Rows from block 3 of the text decoder of a small audio captioner, named by matrix and row number. Rows with one number belong to one neuron. Each number is 200 + 30 x the weight over its row's rms, rounded and kept within 0 to 999. All counts start at 0.
After each neuron's rows are labels from the 100 texts, of 14848, where the neuron reaches its highest value: "tokens" is the input token at the peak. Only what is clearly more common there than usual is listed. The data: synthesised sound scenes: up to three everyday sounds over a background. In brackets: how many of the 100, against the usual share in percent.
# fc1: MLP up (decoder.blocks.3.mlp.fc1.weight, 1024x256), inputs 86-128
# fc2: MLP down (decoder.blocks.3.mlp.fc2.weight, 256x1024, transposed), outputs 86-128

fc1.63,188,215,199,202,193,245,224,244,140,203,132,189,177,153,168,142,210,159,148,206,251,200,255,183,200,190,202,156,173,172,187,182,195,202,242,190,193,204,233,260,204,204,200
fc2.63,195,228,148,170,154,219,234,187,228,207,265,161,198,207,234,197,229,206,206,195,207,174,207,191,175,224,195,189,211,239,184,194,165,201,166,244,232,217,202,173,201,237,225
tokens: "bouncing" (30 vs 0.4); "footsteps" (18 vs 0.4); "knocking" (9 vs 0.4); "barking" (9 vs 0.4)

fc1.352,177,210,227,155,148,184,206,226,171,195,243,250,182,215,238,133,206,212,210,192,169,233,243,214,243,226,156,191,182,232,209,190,186,112,208,193,222,183,245,209,208,193,238
fc2.352,180,210,188,196,173,185,226,174,179,224,161,155,194,229,243,237,254,147,168,177,177,144,174,214,217,246,181,233,207,248,246,153,202,208,188,226,181,212,121,152,199,231,189
tokens: "muffled" (20 vs 1); "cleaner" (18 vs 0.5); "room" (10 vs 2.8); "waves" (9 vs 0.5)

fc1.61,152,192,176,214,185,197,211,142,239,191,237,203,236,207,177,201,100,221,200,197,203,195,200,225,203,179,176,179,185,261,195,188,164,218,202,247,196,208,212,237,197,224,209
fc2.61,214,184,153,149,146,200,249,239,235,220,214,197,214,200,217,207,179,168,197,196,219,208,161,223,228,171,197,214,221,248,219,205,199,190,207,222,229,212,187,180,169,163,247
tokens: "drum" (100 vs 0.4)

fc1.528,212,192,198,178,201,202,271,178,210,185,174,244,217,208,152,195,176,199,205,199,178,224,181,202,195,199,190,178,205,257,240,206,191,205,172,272,208,174,158,200,197,223,163
fc2.528,138,223,187,192,243,189,207,204,204,182,179,229,201,194,122,178,172,198,189,168,188,204,230,219,253,173,229,141,162,234,206,154,180,208,179,203,198,239,194,189,212,252,214
tokens: "clock" (100 vs 0.4)

fc1.296,194,175,168,219,169,156,192,203,167,260,198,198,149,257,192,178,218,220,183,184,170,159,179,186,116,221,235,180,222,161,241,227,232,207,161,210,177,280,176,224,234,256,167
fc2.296,232,181,169,214,163,194,205,176,217,209,214,229,183,244,226,207,187,199,243,184,174,257,226,254,254,221,229,199,185,269,157,222,230,206,192,226,247,189,204,204,254,168,130
tokens: "bouncing" (13 vs 0.4); "hammering" (9 vs 0.4)

fc1.154,226,182,200,187,190,208,145,178,209,231,194,253,214,152,217,221,159,156,187,173,205,218,308,244,149,242,193,191,202,211,201,158,167,190,220,194,188,217,239,161,202,247,185
fc2.154,182,255,204,223,187,250,219,228,178,211,188,189,201,194,212,156,210,189,192,235,269,243,167,187,171,182,187,135,144,155,165,217,216,228,215,232,123,223,248,219,149,176,202
tokens: "<end>" (31 vs 8.2); "bouncing" (16 vs 0.4); "crackling" (10 vs 0.5); "rumble" (9 vs 0.3)

fc1.133,189,185,186,164,238,206,197,179,182,182,245,164,225,187,216,198,223,204,221,189,191,158,220,165,148,232,199,194,190,204,216,179,269,199,151,221,248,173,174,157,194,217,199
fc2.133,182,218,219,151,266,208,226,211,232,245,277,175,222,206,165,168,213,231,230,178,213,174,253,166,213,202,256,187,185,205,207,156,243,235,188,247,189,185,157,215,225,160,172
tokens: "coin" (100 vs 0.4)

fc1.442,204,197,124,258,202,226,204,141,238,141,261,245,229,176,175,188,130,190,232,226,194,256,176,151,195,231,229,140,161,200,277,189,202,199,228,242,224,235,231,185,224,165,193
fc2.442,184,184,239,234,220,184,230,178,205,191,174,238,176,235,149,188,198,171,218,190,212,173,193,223,194,181,199,159,164,225,203,182,228,237,205,234,202,177,161,210,210,170,236
tokens: "clock" (100 vs 0.4)

fc1.405,215,249,207,213,206,215,153,173,194,84,160,182,206,169,231,199,184,147,190,205,163,147,249,218,162,209,204,248,209,159,211,221,194,167,173,234,159,246,231,195,202,182,168
fc2.405,178,172,186,238,253,199,217,234,235,187,210,215,259,209,175,148,254,175,196,226,198,202,181,222,171,212,152,156,226,220,190,160,199,191,154,298,200,196,207,152,180,192,165
tokens: "over" (97 vs 6.4)

fc1.577,166,186,227,212,139,225,199,209,217,188,199,155,245,145,237,250,246,198,269,178,250,134,233,194,158,179,224,155,237,229,238,165,193,222,175,170,173,183,247,179,240,217,210
fc2.577,237,231,179,123,212,195,209,187,249,168,189,227,205,182,216,168,224,224,201,201,148,267,153,206,196,218,169,245,200,220,187,180,191,212,173,228,192,163,140,159,195,181,170
tokens: "coin" (79 vs 0.4); "glass" (20 vs 0.4)

fc1.282,216,204,248,237,179,247,180,188,240,170,198,188,209,190,228,128,200,219,211,179,189,156,189,181,188,195,191,166,259,233,225,197,201,197,247,239,282,108,184,177,152,196,176
fc2.282,213,162,198,182,194,189,183,231,204,207,175,204,187,194,239,145,223,208,204,202,194,171,259,216,226,174,226,208,203,289,203,161,274,215,222,192,234,158,246,147,114,176,235
tokens: "mains" (100 vs 0.3)

fc1.669,190,166,131,186,249,172,202,203,215,195,177,188,208,183,182,197,251,175,151,170,144,155,171,176,170,182,177,221,204,252,243,164,226,231,163,272,217,149,220,196,276,221,166
fc2.669,231,195,242,214,164,228,203,194,211,226,219,215,226,231,198,220,188,225,175,208,240,211,244,210,221,153,269,197,176,175,206,176,197,154,170,212,181,177,209,217,151,218,200
tokens: "<end>" (35 vs 8.2); "room" (14 vs 2.8)

fc1.664,201,197,221,173,168,255,198,204,212,198,176,215,174,189,169,214,205,161,224,230,170,165,169,245,176,175,225,173,255,248,251,212,164,209,205,253,265,221,171,244,142,208,186
fc2.664,203,182,172,223,156,162,231,238,231,197,207,228,257,172,212,151,229,207,176,195,235,185,207,123,217,179,163,190,227,228,210,242,196,224,178,201,196,190,206,154,183,216,255
tokens: "<end>" (61 vs 8.2); "crackling" (15 vs 0.5); "buzz" (8 vs 0.5)

fc1.492,160,205,233,193,186,171,259,215,242,189,216,187,176,148,216,208,218,164,197,182,212,195,169,177,235,159,194,207,233,218,185,206,189,162,124,177,175,275,227,240,183,161,217
fc2.492,196,209,188,174,215,191,229,183,200,165,209,218,271,203,236,155,216,162,192,172,132,224,237,246,216,212,221,232,140,245,173,243,232,232,187,182,167,140,184,214,176,174,240
tokens: "drum" (100 vs 0.4)

fc1.485,206,220,178,235,156,189,235,199,221,207,210,172,198,272,189,141,171,161,206,155,240,161,197,179,178,196,241,184,243,162,215,223,233,204,193,190,224,235,234,171,180,163,212
fc2.485,239,160,191,180,157,236,165,249,162,178,181,227,228,200,243,217,215,225,199,217,216,186,209,212,177,214,165,198,225,223,143,163,231,187,224,154,213,195,182,226,205,241,233
tokens: "quiet" (100 vs 2.4)

fc1.397,236,171,196,145,214,233,155,212,183,160,128,192,216,189,194,186,212,179,189,201,174,203,183,200,176,189,264,217,166,206,228,140,191,192,209,245,188,205,183,170,198,210,244
fc2.397,165,186,186,196,161,185,249,225,147,180,194,218,245,205,227,170,210,219,195,197,207,180,176,200,194,238,207,206,255,198,140,259,133,192,183,215,213,199,230,211,224,209,162
tokens: "muffled" (51 vs 1); "thin" (26 vs 1); "with" (7 vs 1.2)

fc1.124,265,180,195,280,217,216,159,206,217,208,238,176,198,223,213,152,253,253,221,187,238,185,219,200,135,249,185,142,160,181,144,191,136,230,220,174,205,183,203,190,214,214,203
fc2.124,173,183,137,163,144,228,225,201,167,200,194,137,236,209,195,212,205,168,197,191,200,200,174,180,276,201,200,205,164,167,197,205,212,223,225,167,179,187,194,181,223,165,171
tokens: "white" (86 vs 0.3); "a" (10 vs 2.8)

fc1.596,204,222,235,221,153,178,181,157,174,166,194,214,202,179,217,234,180,237,242,163,227,137,179,220,103,208,162,190,189,254,140,182,178,149,220,205,202,183,210,190,202,176,193
fc2.596,202,160,216,215,215,182,242,239,239,178,184,205,174,151,229,233,174,190,234,256,212,205,156,246,225,204,189,234,182,191,229,186,194,213,217,227,201,248,173,159,192,224,162
tokens: "<end>" (22 vs 8.2); "muffled" (22 vs 1); "hum" (14 vs 0.3); "noise" (13 vs 0.6)

fc1.411,185,172,245,168,216,190,168,217,155,201,201,278,214,229,212,234,162,200,157,225,237,127,267,200,141,129,194,173,221,227,247,178,168,240,187,193,180,162,161,194,197,189,176
fc2.411,199,220,164,265,166,167,222,165,251,177,191,175,184,195,210,251,208,164,221,169,198,217,151,205,240,217,191,219,183,220,126,228,195,183,174,176,195,252,209,205,181,193,205
tokens: "muffled" (17 vs 1); "reverberant" (12 vs 2.8); "applause" (11 vs 0.5); "room" (7 vs 2.8)

fc1.50,215,264,208,246,201,182,222,176,187,216,215,186,214,176,208,198,200,205,205,173,262,250,226,175,164,212,190,171,212,191,227,120,204,181,183,264,260,234,231,206,186,163,192
fc2.50,194,230,201,171,218,187,170,204,187,241,153,195,214,192,169,221,234,227,231,227,176,160,201,217,198,244,181,228,174,198,195,229,193,224,182,206,194,207,189,190,223,136,213
tokens: "," (100 vs 17.4)

fc1.761,167,216,175,254,167,232,152,190,240,185,194,231,149,201,216,167,262,187,214,187,182,163,233,161,159,197,235,146,170,217,207,164,142,180,169,216,241,226,217,139,237,156,140
fc2.761,229,201,219,170,269,196,199,149,219,139,177,227,206,170,180,171,156,176,155,184,179,197,212,239,246,212,202,219,190,175,203,151,205,232,244,228,176,181,194,264,174,169,232
tokens: "ball" (60 vs 0.4); "water" (37 vs 0.4)

fc1.680,192,189,226,136,167,231,202,236,199,239,207,203,235,202,191,155,201,197,220,82,172,180,191,188,190,188,223,123,217,272,261,243,229,214,138,192,268,210,141,231,182,211,173
fc2.680,221,165,216,225,252,209,238,178,172,166,211,199,191,217,219,206,212,236,183,259,206,244,183,185,167,215,190,232,216,183,139,173,173,227,233,175,123,211,228,195,234,174,217
tokens: "quiet" (78 vs 2.4); "vacuum" (10 vs 0.5)

fc1.335,190,223,199,242,210,193,164,163,189,221,198,192,183,189,148,178,193,186,164,148,189,174,233,205,203,214,188,196,167,172,248,149,207,169,269,227,160,227,172,219,215,161,217
fc2.335,209,135,161,164,195,230,232,175,186,195,214,206,192,182,212,203,218,218,201,216,221,180,171,221,163,198,234,245,193,201,157,212,189,208,189,202,264,172,234,157,171,239,228
tokens: "<end>" (17 vs 8.2); "buzzing" (9 vs 0.4); "croaking" (9 vs 0.4); "room" (8 vs 2.8)

fc1.567,255,252,230,211,132,222,139,174,179,216,153,144,213,187,225,228,208,174,178,213,217,192,195,206,162,216,217,208,222,237,184,134,200,231,177,220,209,221,214,230,176,216,196
fc2.567,172,209,162,168,204,170,200,213,242,189,204,219,192,158,214,185,164,143,226,195,170,191,130,216,154,218,268,214,243,204,231,205,159,201,122,213,176,164,193,190,177,238,242
tokens: "bird" (100 vs 0.4)

fc1.178,194,181,192,208,218,211,186,183,216,224,203,190,174,222,217,194,174,170,203,187,123,151,173,182,135,169,216,201,210,199,207,249,212,223,195,214,224,216,201,214,202,224,138
fc2.178,254,177,165,180,202,170,226,229,158,111,226,186,213,156,213,189,212,204,234,169,185,213,207,196,179,231,265,204,179,179,212,138,231,207,199,228,195,226,196,235,181,197,143
tokens: "over" (98 vs 6.4)

fc1.706,229,228,263,188,192,194,229,153,174,192,208,188,162,140,211,224,144,212,190,208,215,165,200,225,151,212,255,202,185,204,206,151,181,202,166,169,235,202,207,186,190,191,198
fc2.706,204,222,192,182,198,179,187,234,214,213,185,204,237,170,207,294,149,183,201,243,197,173,162,201,174,195,186,205,200,201,253,248,207,227,173,240,197,222,209,186,166,291,125
tokens: "<end>" (38 vs 8.2); "thin" (24 vs 1); "muffled" (17 vs 1)

fc1.451,163,209,206,264,173,201,190,197,167,185,199,267,164,207,202,139,199,172,175,266,228,208,211,188,147,180,254,232,240,227,220,170,245,173,172,215,183,190,222,213,205,221,198
fc2.451,188,172,182,192,187,170,227,125,238,207,239,209,234,202,207,241,255,206,198,193,161,203,181,208,227,226,152,201,212,229,231,199,146,198,227,119,166,214,173,209,221,202,225
tokens: "bouncing" (20 vs 0.4); "thunder" (17 vs 0.4); "spinning" (17 vs 0.4); "passing" (8 vs 0.4)

fc1.206,235,179,239,172,252,207,171,213,165,152,227,163,226,152,179,216,210,203,214,209,223,179,230,191,149,183,210,205,232,208,232,198,230,254,170,174,240,178,187,216,164,227,123
fc2.206,196,173,171,167,241,175,242,202,258,167,207,195,167,168,173,211,212,220,247,198,234,159,243,149,176,187,225,196,156,204,205,204,290,206,219,216,205,227,103,220,211,187,157
tokens: "coin" (100 vs 0.4)

fc1.284,182,191,136,209,224,197,184,202,208,161,163,233,250,213,207,202,162,207,227,252,220,189,235,222,163,188,178,186,156,144,284,177,168,217,248,221,222,139,245,186,191,224,164
fc2.284,208,223,169,159,148,185,171,234,210,210,225,222,150,184,193,170,195,157,213,219,219,253,192,195,269,244,197,192,238,184,194,193,209,223,172,243,231,158,204,188,194,237,206
tokens: "clock" (100 vs 0.4)

fc1.236,203,205,192,220,188,286,179,218,206,201,182,175,203,178,200,153,180,197,214,202,222,187,198,149,217,209,254,227,216,210,231,180,206,195,152,228,217,204,237,151,167,189,233
fc2.236,207,208,219,183,188,166,167,183,225,162,173,161,229,184,219,191,147,228,209,251,186,195,236,246,177,176,164,188,175,178,217,211,161,205,193,211,178,202,165,163,209,219,199
tokens: "," (92 vs 17.4)

fc1.433,148,211,236,249,209,215,199,231,241,186,212,214,185,145,226,145,170,159,211,204,253,184,198,256,182,238,238,195,213,220,171,196,165,189,216,206,254,176,168,168,155,223,202
fc2.433,181,208,190,226,194,207,216,192,156,236,177,152,221,193,198,215,258,206,237,123,195,216,195,199,203,248,211,172,198,244,204,208,191,177,186,155,209,168,159,212,149,181,180
tokens: "fire" (57 vs 0.5)

fc1.459,229,232,204,251,215,228,211,206,172,214,188,218,162,232,193,159,213,180,143,190,248,157,198,209,155,261,219,212,226,192,197,209,205,201,245,215,217,217,236,171,212,243,168
fc2.459,177,178,175,148,159,229,206,165,198,172,216,217,236,158,152,187,200,140,264,203,210,218,221,182,207,157,247,212,208,225,203,221,223,158,126,150,239,161,166,182,204,158,235
tokens: "bouncing" (20 vs 0.4); "passing" (9 vs 0.4); "laughter" (9 vs 0.5); "explosion" (8 vs 0.4)

fc1.632,237,222,180,193,201,186,192,211,169,254,193,174,198,205,227,200,183,198,219,150,216,148,221,232,196,205,149,228,214,281,194,199,236,170,181,184,259,146,192,256,193,200,135
fc2.632,200,162,184,220,170,218,229,189,178,206,221,145,185,157,221,165,178,238,180,219,215,183,217,236,199,200,221,209,213,178,215,186,205,200,238,243,177,150,222,211,246,130,188
tokens: "fire" (100 vs 0.5)

fc1.184,244,158,229,229,198,200,185,105,259,146,121,196,232,209,200,171,209,201,199,196,143,181,148,205,215,199,255,161,264,199,243,194,252,191,237,206,201,213,185,208,200,198,169
fc2.184,181,218,189,176,204,206,197,213,170,219,195,236,224,165,178,173,207,247,185,194,268,199,241,167,190,171,219,182,165,224,222,162,229,224,223,208,234,168,231,230,181,187,212
tokens: "mains" (100 vs 0.3)

fc1.371,192,156,176,214,238,232,215,228,169,178,213,220,231,181,208,164,202,190,197,258,204,200,173,156,216,256,274,170,189,212,214,214,229,145,166,225,264,213,203,191,149,221,160
fc2.371,208,171,201,239,189,189,192,145,219,174,196,201,189,162,272,163,251,219,224,218,205,168,197,205,144,202,201,209,254,204,203,190,245,228,256,171,231,193,195,193,178,126,219
tokens: "mains" (100 vs 0.3)

fc1.27,190,210,201,191,164,194,169,174,223,205,256,190,187,130,238,188,212,213,164,148,218,236,246,138,156,178,215,159,171,151,227,218,170,234,185,192,174,213,181,218,204,204,184
fc2.27,203,257,227,292,196,223,212,219,176,203,161,160,190,167,185,239,186,186,243,178,211,210,130,242,182,230,213,202,224,271,172,142,205,228,190,208,218,200,219,199,187,208,185
tokens: "," (100 vs 17.4)

fc1.24,195,216,156,181,233,187,217,182,205,155,261,191,156,203,178,159,219,204,197,184,234,209,216,225,204,184,228,177,139,188,146,169,171,185,222,222,203,204,141,177,213,112,250
fc2.24,189,225,206,223,135,208,259,209,223,172,128,184,204,210,202,279,198,225,164,185,183,179,179,215,237,197,253,239,207,204,229,239,185,187,178,238,205,194,201,187,147,226,135
tokens: "mains" (79 vs 0.3)

fc1.681,201,210,207,257,126,151,196,224,248,190,218,245,189,282,162,205,182,180,182,247,172,195,182,223,148,266,181,201,177,181,245,205,190,198,221,240,243,187,165,235,172,189,172
fc2.681,182,199,200,130,240,192,165,197,181,179,166,194,168,145,177,274,217,232,202,226,178,155,234,188,245,203,257,161,231,228,268,189,109,233,203,197,205,252,277,166,216,240,183
tokens: "phone" (64 vs 0.4); "footsteps" (10 vs 0.4); "barking" (9 vs 0.4)

fc1.593,214,188,225,216,202,180,190,219,216,170,183,254,196,181,170,236,209,181,213,213,209,218,184,166,150,239,212,191,168,186,175,212,239,160,247,280,208,215,161,222,243,194,179
fc2.593,249,229,158,211,197,208,185,179,194,251,184,191,212,165,184,159,210,170,180,212,184,166,173,254,210,125,205,243,192,224,230,177,182,147,201,191,241,173,217,173,189,260,241
tokens: "muffled" (86 vs 1); "thin" (11 vs 1)

fc1.555,212,249,236,209,233,249,212,191,197,206,227,206,240,195,224,250,194,222,155,219,197,203,176,209,149,140,223,206,215,210,182,195,183,210,185,259,173,154,231,218,226,192,181
fc2.555,224,176,163,218,152,207,216,224,239,270,176,218,258,206,225,190,194,192,177,214,196,195,211,171,169,254,165,115,268,216,240,204,198,197,208,241,226,258,249,249,237,206,199
tokens: "bouncing" (33 vs 0.4); "fly" (22 vs 0.4); "thunder" (9 vs 0.4)

fc1.432,178,207,265,205,150,203,194,202,146,157,237,168,162,229,194,215,191,174,207,136,183,206,230,190,171,262,209,297,177,141,176,207,222,193,187,190,228,158,240,174,215,240,181
fc2.432,209,201,201,249,246,211,168,233,192,148,211,152,224,187,167,195,166,233,207,210,189,245,253,206,187,255,168,201,185,179,216,195,221,217,193,189,200,182,230,239,273,186,192
tokens: "ball" (100 vs 0.4)

fc1.249,137,190,201,188,174,197,211,211,180,210,248,188,193,170,235,184,174,174,146,147,234,186,270,181,211,195,233,161,234,178,201,177,223,182,218,206,226,128,195,225,204,241,180
fc2.249,218,215,165,203,192,174,243,237,173,259,150,171,178,213,219,195,161,190,212,221,181,168,257,189,179,229,194,256,219,248,182,196,253,237,218,233,217,185,240,222,178,213,173
tokens: "fire" (100 vs 0.5)

fc1.68,164,250,202,193,184,233,154,197,188,183,211,191,178,238,242,223,192,146,226,199,221,153,250,135,189,191,208,228,228,127,180,194,193,178,185,210,208,166,249,177,167,210,192
fc2.68,184,205,190,191,216,207,163,193,179,239,170,249,176,233,176,224,162,218,200,223,209,220,227,148,134,235,287,217,204,193,247,176,175,216,188,299,216,210,273,213,217,234,209
tokens: "ball" (100 vs 0.4)

fc1.460,215,224,152,212,203,163,178,266,155,204,140,219,182,209,249,249,228,217,227,175,200,197,245,177,165,174,230,185,165,200,214,201,200,229,186,207,209,167,209,263,194,204,199
fc2.460,237,192,212,230,235,180,203,188,224,244,226,187,189,224,218,164,192,224,243,185,170,218,197,203,161,216,143,182,209,223,195,158,181,178,194,224,175,271,252,181,209,171,166
tokens: "hum" (24 vs 0.3); "speech" (11 vs 0.4); "noise" (10 vs 0.6); "thin" (8 vs 1)

fc1.745,250,220,260,205,200,226,169,182,205,155,163,233,141,237,146,189,178,133,176,275,155,129,204,203,188,159,218,205,189,134,266,187,209,207,199,198,220,204,195,235,206,223,181
fc2.745,186,177,180,187,147,185,200,175,209,242,203,215,215,208,207,210,160,216,185,221,259,225,177,219,200,212,201,223,183,258,185,131,175,165,185,176,242,174,280,198,169,253,221
tokens: "bird" (93 vs 0.4)

fc1.724,233,197,167,187,246,244,248,206,192,165,183,198,231,170,183,221,213,171,247,183,187,206,195,169,206,190,247,214,210,176,213,182,208,196,195,220,283,230,150,168,200,224,183
fc2.724,223,170,254,164,220,159,228,246,191,226,189,191,219,184,205,246,206,217,210,160,215,175,243,207,191,226,236,189,214,201,169,203,245,207,197,188,221,214,197,213,196,258,131
tokens: "coin" (100 vs 0.4)

fc1.623,218,202,233,228,171,234,194,223,177,177,135,204,112,157,208,245,247,209,151,215,173,209,209,193,240,232,237,203,160,219,227,197,219,222,273,248,228,274,186,161,171,239,148
fc2.623,188,197,228,190,194,210,178,251,185,174,193,167,195,276,207,210,208,142,178,196,203,214,222,203,194,207,174,198,225,172,154,212,177,252,168,215,187,168,279,203,206,247,204
tokens: "over" (100 vs 6.4)

fc1.271,211,164,172,213,187,162,183,231,285,238,215,210,258,209,197,190,174,197,214,174,212,201,170,184,149,235,237,185,227,222,225,190,171,226,162,249,177,176,215,165,123,208,152
fc2.271,242,219,195,201,200,189,190,203,165,234,143,227,186,228,242,144,194,203,224,193,203,188,247,202,242,144,168,173,191,203,164,193,209,168,190,236,225,164,223,186,210,174,205
tokens: "mains" (90 vs 0.3); "electric" (9 vs 0.5)

fc1.96,197,234,128,231,240,244,173,220,196,228,200,255,166,229,220,242,238,177,223,180,208,188,178,215,190,229,253,219,184,203,199,180,182,210,202,216,224,179,217,217,148,164,152
fc2.96,199,143,237,156,208,181,189,209,171,157,168,237,233,222,211,184,146,179,233,149,167,204,184,229,211,189,168,184,219,214,181,220,176,179,250,197,242,274,181,201,185,145,191
tokens: "phone" (72 vs 0.4); "door" (18 vs 0.4)

fc1.304,197,159,206,199,194,212,151,206,158,189,243,230,244,209,198,198,191,165,209,188,247,219,222,151,201,252,194,195,202,169,189,240,213,166,232,238,249,232,192,178,151,226,242
fc2.304,218,189,217,230,202,248,148,176,196,191,182,217,192,192,216,227,186,179,157,210,142,224,249,239,195,210,203,244,215,195,178,217,194,270,208,176,263,221,146,174,242,197,174
tokens: "phone" (100 vs 0.4)

fc1.147,218,135,229,157,132,243,210,225,175,176,227,220,174,176,179,208,204,194,248,214,234,131,171,231,169,148,231,225,217,150,256,210,222,191,183,154,172,220,145,229,165,246,171
fc2.147,167,195,159,205,208,207,238,262,237,219,219,226,137,187,175,183,245,193,219,228,199,172,186,231,217,229,199,200,210,200,216,174,171,142,140,227,239,171,211,210,220,213,133
tokens: "coin" (99 vs 0.4)

fc1.711,224,229,235,168,178,167,152,156,222,164,227,206,197,228,171,227,236,167,206,167,195,189,150,167,139,215,225,234,145,186,221,166,210,165,188,219,234,169,161,177,170,156,248
fc2.711,189,170,169,191,209,198,231,220,183,150,182,204,198,179,195,200,162,231,209,216,159,271,209,222,202,182,185,219,168,241,200,172,227,163,211,237,162,269,186,242,221,259,224
tokens: "over" (94 vs 6.4)

fc1.69,224,159,217,204,203,186,206,149,214,186,195,254,191,191,208,198,186,219,227,207,185,248,178,183,164,195,222,155,230,209,193,176,161,198,176,220,228,261,184,235,207,173,250
fc2.69,149,157,233,179,187,190,197,255,162,193,176,162,217,241,209,197,214,234,211,203,204,203,170,199,139,165,188,211,233,164,174,219,165,145,231,221,220,166,232,187,228,188,182
tokens: "over" (53 vs 6.4); "thin" (10 vs 1); "muffled" (9 vs 1)

fc1.474,196,186,234,177,249,205,245,179,193,123,206,191,265,168,173,162,208,256,251,196,173,184,193,173,200,221,244,211,184,165,210,194,277,174,171,239,213,140,190,215,180,205,164
fc2.474,177,232,193,163,221,204,175,209,185,262,220,188,169,149,213,213,235,215,234,191,240,231,198,170,146,212,228,215,171,158,198,209,201,241,184,169,181,217,159,175,215,212,166
tokens: "coin" (100 vs 0.4)

fc1.463,210,230,204,166,180,204,195,176,195,245,222,178,167,228,203,198,176,185,182,190,209,160,198,199,213,134,241,205,234,180,195,141,243,222,149,236,200,185,169,193,236,222,203
fc2.463,208,244,190,187,272,216,212,183,226,180,187,209,245,227,168,148,171,203,242,192,234,194,173,212,164,218,207,216,223,213,212,196,172,204,203,206,187,206,269,238,238,173,202
tokens: "bird" (100 vs 0.4)

fc1.0,185,211,220,203,222,178,174,183,179,190,200,184,191,173,231,191,224,215,177,219,190,167,182,206,155,206,186,236,218,166,180,184,229,140,168,244,239,200,216,266,208,198,155
fc2.0,209,132,194,173,224,158,197,236,218,137,193,172,185,266,194,179,155,182,216,218,223,204,209,230,191,189,238,200,189,186,198,292,207,254,194,184,218,200,178,220,192,190,215
tokens: "fire" (66 vs 0.5)

fc1.718,186,204,218,173,229,145,210,232,196,204,175,176,219,151,201,219,214,200,222,188,191,189,195,179,171,173,228,174,151,185,207,179,234,260,155,181,271,191,184,223,214,197,140
fc2.718,204,228,157,170,225,195,234,248,243,168,260,205,229,208,182,240,234,294,245,248,207,177,226,202,203,185,216,192,184,129,216,178,251,229,160,206,198,216,157,159,230,148,137
tokens: "coin" (100 vs 0.4)

fc1.513,192,163,253,183,202,186,274,153,200,188,216,200,171,214,210,199,165,183,221,177,127,146,267,173,146,200,234,172,178,183,210,195,237,201,213,198,216,186,238,184,215,223,244
fc2.513,167,228,187,210,161,203,193,231,211,199,176,247,215,194,170,215,227,145,226,214,213,235,216,222,218,211,220,190,240,153,164,223,188,214,163,171,207,162,176,218,155,218,218
tokens: "quiet" (100 vs 2.4)

fc1.390,179,237,218,180,165,198,133,210,182,191,207,133,250,167,199,201,179,218,216,217,201,243,227,229,219,166,153,186,222,193,188,205,189,108,189,220,233,195,229,238,197,221,237
fc2.390,185,248,196,208,187,232,240,222,218,200,211,304,248,159,193,205,227,243,183,151,178,194,197,209,174,248,185,224,144,228,240,163,203,195,205,176,222,230,183,170,198,223,174
tokens: "hum" (22 vs 0.3); "<end>" (19 vs 8.2); "crackling" (18 vs 0.5); "chatter" (9 vs 0.5)

fc1.202,222,190,181,211,240,178,207,172,137,218,172,203,191,184,194,217,216,207,196,168,242,192,245,197,189,192,198,249,248,207,137,184,143,164,182,212,192,256,214,214,232,195,229
fc2.202,212,194,189,156,170,236,198,237,179,176,238,91,226,214,175,202,138,200,212,216,207,180,187,242,191,199,216,238,231,193,241,214,194,170,134,145,188,196,198,185,167,174,150
tokens: "drum" (100 vs 0.4)

fc1.464,168,252,188,183,176,253,160,149,198,228,243,257,226,228,200,202,213,189,197,189,217,184,252,140,223,242,144,223,229,181,218,196,252,234,197,217,190,248,237,259,193,202,144
fc2.464,246,161,183,216,192,232,227,223,165,219,197,162,154,225,217,185,188,226,224,157,176,227,173,186,165,206,229,254,163,178,249,193,235,157,215,252,189,221,207,212,193,219,217
tokens: "ball" (19 vs 0.4); "crackling" (12 vs 0.5); "bouncing" (7 vs 0.4)

fc1.763,184,222,181,209,135,219,186,231,182,215,222,256,181,202,206,202,195,187,219,207,241,215,206,204,146,197,172,216,172,224,256,161,194,178,209,203,193,188,229,191,202,247,242
fc2.763,152,228,255,207,175,229,245,174,238,253,237,175,198,174,191,204,133,233,133,220,221,208,163,190,201,240,213,182,227,170,225,182,203,165,173,182,167,215,180,207,184,264,213
tokens: "bird" (100 vs 0.4)

fc1.499,198,204,205,185,170,178,169,130,204,200,202,194,167,196,233,189,170,145,178,195,164,148,202,243,188,226,176,191,190,179,134,141,194,171,172,257,190,198,228,257,199,175,239
fc2.499,232,220,171,204,180,206,167,276,227,174,183,189,145,214,174,222,228,238,188,186,269,216,251,149,227,201,256,217,193,228,278,211,171,252,164,164,195,201,185,241,228,209,237
tokens: "white" (65 vs 0.3); "pink" (35 vs 0.3)